{
  "horizontal_flip": true,
  "encoder_activation": "gelu",
  "decoder_norm_position": "pre",
  "decoder_fused_qkv": false
}
Rows from block 9 of the text decoder, named by matrix and row number. Rows with one number belong to one attention dimension. Each number is 128 + 24 x the weight over its row's rms, rounded and kept within 0 to 255. All counts start at 0. Numbers have three digits each. After the name is the row's rms in percent of the matrix's.
# q: cross-attention query (decoder.blocks.9.cross_attn.q.weight, 256x256), inputs 208-255
# k: cross-attention key (decoder.blocks.9.cross_attn.k.weight, 256x320), inputs 184-229
q.194 106:095085135099120176118108137142090097131128121118102091111164172162171113092165111096112103101157130119102108099122163173136095126159134121139130
q.195 101:135167107131141074160113148113172138132100144125116141136117070068142168141100109154128102153103091130128111116161086119131167110088095114128191
q.196 106:131122142107121155118103120147118095117087157080124109164114174152146090148122137145098134055180111170114095131152125156146087140150144111122124
q.197 092:153122172131143107140119118119129148141058146105151138165111118116124090143142146182095130150148095112117091115148098113141177155114144110146130
q.198 081:133154139165116127098133118154118140150078115148145122104155141176120120154136129171171122113153119128104112151114116125140127139123142113156108
q.199 116:170145119142153113130143133098142174122118120141171129142072111073115125122101146153123153131110130108128156129113143102100140136115118139097134
q.200 097:159118160132145125074106162139118157144099141088141097155101125139158092155132157180087103116173109094101109158120140127179118135117161117132151
q.201 085:116118150149134105127105154148130142135110094135137126120160166145138086098150171149121130144160139117102117133125150152149099129139154121149097
q.202 083:128130116104137140162129099121157091110126133121128114136147114121146164140100054113128144135134126147101102093120131120123148115089134108145161
q.203 075:123143171147094113118123148122108141131093107107143143135128161144088099088121165145133145114159116100133134152119138135144118130118169171136130
q.204 090:113126121122109155132138102140140101122120134134135114138108153137112151157103062120141136094164100151137073111137120150123119132142132107171135
q.205 083:155094165115140160102091166136108133156158150124103096163110155117158092091148149122097111112132105145133163126132139152145093120149124152099132
q.206 103:122119081110133129161125091118146124110129163142147149147099112111118163161094081127151155111081134162128112117130127130105145115141082108099127
q.207 094:118132119099160146177087097144118088108095138101129119180124116152131135129115095102127148114136113151110084112130081122130119142140121102131165
q.208 082:090105090145099145136146106136136127104154129156142142100103142120134139124130101106183145094130166132161149135102144142104086111134116161111125
q.209 131:158128136123130130168124118137127132125137124151135139159104137112108126108096134123117157088083145156132158115134119122098120128161089133092119
q.210 102:163142119136151082124125181119138148134176139136121119134106110078118138098155175146079139169124120134134185140090136147129116123090116131081161
q.211 093:130163128132119081092170171125140135132162141137121115091103103101123161143124176139107140155102107096149150155133173127121142127117125152136126
q.212 109:118128118136101151119153125140124158111125087162161171090162105121082133147118131137199117143116161103115155142135102081119162118137125146168096
q.213 091:159132168139129115153114129145148140154109118141179116133077150140104113097111165120109134085125142102107127080106170139121109149125162130126126
q.214 110:110112132145126114102146127128121147147120099133125116083165149140141141095156138099150109146154141092118149148109180133146122128123164140154104
q.215 116:128137143149129126075115154137116128139126111116109091123138151136127081106159166129124097139175114110136147138115140145171094120122172133143136
q.216 114:149143136136114113120135148133138166167135110136156144096140117108107121122138203157130127170113120075129184127123157112119140140135131143136124
q.217 105:108092153109122195111119094165099097149100127129130130134147148190126112133151091101148130096141144153130091136136124155129093145165134123163082
q.218 100:104146131138109122097163113121117158151137097149121135097154108138113115131160152154186105167124147087104140156132139124108147102117134137158117
q.219 103:130127140140131119118125115114134148153127087144152131112136097144097107118167181142157128161140149076116181151131138134121142128115154133137106
q.220 105:084124108134113163132129109138123094126136133107098129156138157131154137152121101105129124081149125172157077146136075104143114119142120126134132
q.221 086:115103142122142162116096154146088106164145127111113109110184149171157102072147138106102115155144147092131148112142140135138103134139142137126125
q.222 090:136147102147140139100137148142135164137147137147094167110128114081114134156106154126132092163096102108166150144134102092111143119123107123112159
q.223 104:143149133123112105140110146141126106134131152128135153162079112110110130147098143127086171115132103149142109100150123141140120140155095130115150
q.224 090:091151089125114138123183136121136173134179098154106154096162088131113149146112113119173103156109167121127159151132138094091134106119109136139098
q.225 103:143110102119135139151123127123122100095168159115139139156112143106116136114100124094108160088107126148156137104116137154124111135172096150101117
q.226 118:101125133117124149160117103128113100111086127107134121141158154171138141154107062124145120095161105147100076092149099122143131134121122100171113
q.227 103:147123092141145117196149119096152129109135143162119165150109090084097169148086089131161129113084143137135126106141113093089151124111099132133120
q.228 103:154115127122121152137150139154120150145127095166154157130109113122097127123109149149149140128091113094136186126145114086086152120174126150093081
q.229 101:115119074120114153131161104107146112104141135125108097099105147148129167172091065088130145083115133185162062146127141130129119122129118131147143
q.230 126:126137161156117105089122132117115148139142134119113101120142142137141098120156182144124116153160131103139153167123149153154117115117158135131118
q.231 096:106129142144092147072164126137117139121116108153126151108168129140112113139155141129170121135137117122131137180152117082115127118152140152159093
q.232 119:171143124136143100152128129105150160132174130170132154116091110082098154112102141131120140121084142113146146118114136120082142124134118130080144
q.233 104:138128182126147136084083159150110159159128107124158135143149165152121064081156169123132128148142123099105184135107135144142100136139154141115109
q.234 099:116092153112128155113105135171091120133137089119137103108115160159163100096158135117094101132170140134108128128117155160141073130147144113121126
q.235 095:145136144126130101092141149121117155153161128141129139084147095116157114104156175144112098190116132091130176148115137120130139113103108123109146
q.236 104:093136092141120154184135098126131109112115120116122161139182109151117140158111075112165126125120127175135102110153090102124141105140105105140123
q.237 103:145143112128134075148129132092144167123120134142121147128096078089117147164090164147126128146103108115136124150128092100124161106084098118126155
q.238 115:171126125100137131169130110127123131119141142141149140166113119115119135108100111108110154112089141143132159100128129124092134141137113115083134
q.239 103:102104123123131098121110165132131110123118137115084090115140152152152119127159135116103115140144110129121098137126142166177099121099138126152159
q.240 090:143092140123133207138121116157113111140147117147153130144135145182142110093159114105140158090114172152128176113111153144117083152180134115134076
q.241 111:096103129122132177141123120157086080129136131116102104118153173172156124109149090081124133115141127155132095129112122149133099109136146113137129
q.242 082:134141081138133133124112162139128136108194117139120107111112171105138124112114142092134144128111156155137170157101179150121064137122147126086141
q.243 088:075124109146093141117142091143126090126130114143136123107167141168096140134130104121167135095160161122112102133138143129139121130171140136187097
q.244 092:095114129129125165116121096143119109143124099140128118078140150165156131122152115111149101128158173117113150118107188158122106102101138119127138
q.245 089:100152100129146118187123084075136154116128151131110156162152106095134136164096111160153113137111123148137086137131062092108178127078130091139144
q.246 098:153142142111162119182096120107142132117098146109105125177107114109115122144103116132108142129129131143132125103166063121127161124101112103117153
q.247 091:142116157136107159101106105132125107158117098097175105135108186160157108084169125136110115089156133095097131112112151154143103147128139116134110
q.248 114:107097178117111162111100134164105100140109116096142121154157166168147080097162120113134122139162100137112129131112131153188088147127145132168128
q.249 126:160130116112141149158127101127130136120127137160140155127118114101100147130102116132140148113087147140121146103135122104090140138135107134083121
q.250 089:119107158105125139147108102103092126126104108125132123156191155175150095075184132144113127162132155119117123135111117127159128141076140114135109
q.251 109:107157080152123081154177148092148133109147166145093139098101079066112181195078123144138123147101138131162100134151114105094160106120107141122149
q.252 094:107099126116116145094132157166117079120133119104137108123134153175133098108151135097131114116186099115161110162103164147154084113172136149153139
q.253 101:127140101128145127200135092107137132119116140118126157169121109101117162141079091148139150115111111170118083108172093104118173134120095100140142
k.194 117:139108138109099099109138147124093167101165080125091118108143163125081133070125135111135117172142132134118118171109124106107136111140137077
k.195 102:113128091125158152149129140116129085168110162101152134126107090158154139131159147130145147101119135132156132113109093145169131137119133174
k.196 084:125160115151079147113134135122133131100167165127072170118104128092131112167101143108109146138129115136109136144106166109111157063088119098
k.197 109:116152123126115165136111093161099123140145147113063128143134130100150111129099144126106146119110126116127115159118138082106131090120105126
k.198 088:137182162112102094131127083111092137107157151163120153143115141099124119159080140110130130113152091110119123140118153130118112119124105099
k.199 104:138074067128170155172154137136168098138092149113157131120156114153168097145161127118110129089120149146134140101135105123120155155134111165
k.200 113:110155141140100119130119100137104145112135099124075129141133151081137125080066132122104145134110129161122106154117145087108165080115112109
k.201 101:111156139117101153107113089153077136125148108165055114134136161054138120105097134106118142156110132146136100148124147099104144103129097081
k.202 085:166141127134138175111154154111138127096108178099169143090147103180128128175151147142149134130114112113114128133148107149132098166155130117
k.203 097:128159148132107133105129097157088137111136117147105104152149128062135104114086129111104152137116104142122103149130167113108144105143114100
k.204 083:154112111160111132104154161101144137098152167098157151097155112162098148152109130170157088141103095117141149101142126168163108137139138121
k.205 094:126112114142140100122130129142129125149146094138080119159122158114123134112147140094108148127139167152106119145102138126118171085080112149
k.206 099:162088113131134109144164167104156120118110178099173140095135107194103137156160140140140095105139136131128148131135097155149126166121152158
k.207 088:141167122145137145127149153133123115120141186094109169127098116146130126172136148149126122131109135096129128148090142110115106114092111112
k.208 103:149112152119125127114145164092162126131108140129204149123115130173107135168167112137136109139114109116139153117163094159124096170132172138
k.209 108:139085073123157110136158172129194094134115171110172145107128117183133117152184139142135107098129136132116140117139101148129141158100141166
k.210 072:100087070101156141153100083138122153140088128153114116149105128089158136108140088104114150102095129189131155129120123105142151140127119195
k.211 092:128108100114122143140120088150137135140110117131171099152132123107116131100111113113132128132108116154150167113162104169194148156164120151
k.212 077:097123204130162111161119139134111123123095107179170129110118134138173099161128125122137120104129095086146100110151129125100101134138137136
k.213 091:168080059139112160115131137146115149112104101099128144123172127117107112075096123133096143125130137182110127147149117091131170135140115085
k.214 105:133141159131120139095117105131070167119129070173127096136147147062123146050106135110141137151129112127117101151129132113111130126184130077
k.215 102:100161139124105156114093076139086164126157091154063113154129138062146131100091132127121144139101146155134113154115157097098152107155117108
k.216 105:105099139123133123141110084155111140130105062146123078142127119080161103066095098102099139137114129149135099131143120109131159119163114129
k.217 097:136155166153101090097143143109127126087166121128126131129125171135101142133088154125135131165125133115116099165113138127114120107131132084
k.218 086:131136169132090099123107089108088147139138097168119097139126140122154116073086105106130124137150079099156112113149130129098102108149149099
k.219 100:104119169121126119119124106134093149131119098172109090140127154090171108095091107099096145124117129132131085148130153114085145128146106108
k.220 104:132137161144126105143133163118169095130166183127122161102095132162123139194147130135142086110169126071146151110105153155120093106073123156
k.221 096:105125150115122104115104120134084123120145070138088094146135153115105144066106114119119163155146147142121094163128124120097144136129132081
k.222 097:088110129121173093167094109122179093172115156128139126149094086166151140167145105131131107098142140101178145075140117172161123148088146198
k.223 090:144100090152129109153137158121182104133116181087153168139135098162121124201155133150129102109110130146134175118110133169164139112105153184
k.224 084:114119159119181094137126141101140111159103131142194099106122113164115130142150099126166098135170126102134150110141108154132113191136140161
k.225 113:124123101118142109135136154127186118131118174103169161129126118182130133191163126139124094109120172114114148109120117160143127150112151154
k.226 106:141172139152103137109131144124088118097153154104083156103128124117109141129089159149145139159117105100114109143095132097115107090127115093
k.227 097:152070108132162136143157149115168103134093165102169131111127105200122132153157134146137114096136143108153148112159118167152105159127149167
k.228 085:127086119136148101159149165116172105154095106132128127124121122166168091139154091109131126098157128105148111124145115154105142126094136165
k.229 108:153132146118118111120143165103150116133128149100194137106127107161084152174161137155158083127126123108121163115117124162168106153147157126
k.230 094:095176149128115153110101085142100158128141098144092086147121159061146126103079140110116166131104141141128120146135148111127154115132114116
k.231 081:091161213147113078142090091092142141131123110185143114138120126112168103158098093106130112102148104073131124126159157125111106122099137125
k.232 132:136081086123173136146139145135173104164091149096178144124149110173139124155186121147126120103131154146131145102154095166160134166119141176
k.233 097:092158132131119147124104089137101140119140091167075137162147153056164112105092114098121157147124149148134090162117158084090137109130105106
k.234 112:142128132127092123108120143118101162102156050158099113130152149103102128065099144107106148153147112160117108169112122089094154102124136088
k.235 091:123077114120167127118099113127130136152124062174125079138123141109143131059142093124109130115159123137126113127114097119120131122146138131
k.236 091:130138133121150126130131135103148099143120192121171138095107116196105142171147131139152112138156127069122131110130124159131091159114142127
k.237 108:117106090125175141174122116137150113188095153109115110145121087140152119130163106143133119079117144108153153097143134143143130147124111196
k.238 102:152094072125138136141164153125170095144094162116173157113127125190122122141178141121107129105116138159116141130125101125110131163086139143
k.239 092:127145122122102127099126083135091147114163099145095100160123141044094140069099137123138138144111134159107120136101133098146142100150119106
k.240 073:166128154126107096123140134118160111111142100126180143114163164189096120155128111109134105122146161122096125142133130133064123151134158124
k.241 102:145155138127093108104120152108134152092164128146121143120113149134098171120147158123153102168133119108126118148114126128136107117118148103
k.242 076:155082121130137131117129152116148149109106105132186120124121112162132136144157119131145093145137109164139154102153111141133137168145148159
k.243 101:122154175133097123119116139109115155089144151151175123120131134151115122167100126139156093138133095104118121112147136150139080154137152103
k.244 080:152127156114104128088121119119069177086146083139134120123138131093102161097087134096128118153107092142123119140162102098122103147168148082
k.245 103:107164149135149154170128142127142103149135187127108134112097095160141120180163132155130116122140139072132130102135138128110092148099108167
k.246 099:145140102114140156150139152152169090147120197116122169121106103152148111163162141152111127096127153107123137107115124136129099128081110168
k.247 131:148124121144094134090140118134085160100139079132085115124166159097118106076087132116120150160127110161112110153129140089094155089124114064
k.248 142:124181143126097132096120098137078155098167103149057111142125168082126133082081137104133156148122121125112085158106145078086138097135110077
k.249 103:149071087122164124157138165128186097157089171109186138113139110208134113161172135130114106117161122114117156100130109140133118141099132166
k.250 123:133149142128116139109124112136085146105157094145068097140134157082140128076103140121132149156121130139118092161116151084095148115152091088
k.251 159:122112130104155136157138140138151098156090172126170121114110095161124124170161115155139099102133138100145164085145111187166104166127142177
k.252 084:111177162131088097108107097118112161100148111128114125146105132079103152123096125120144129149122115137111094149115151123117148109140143081
k.253 095:132132117123155131152165170117170092129107206105172153093136108193138128182155146163137112104139119088133162115122124141137106150119143143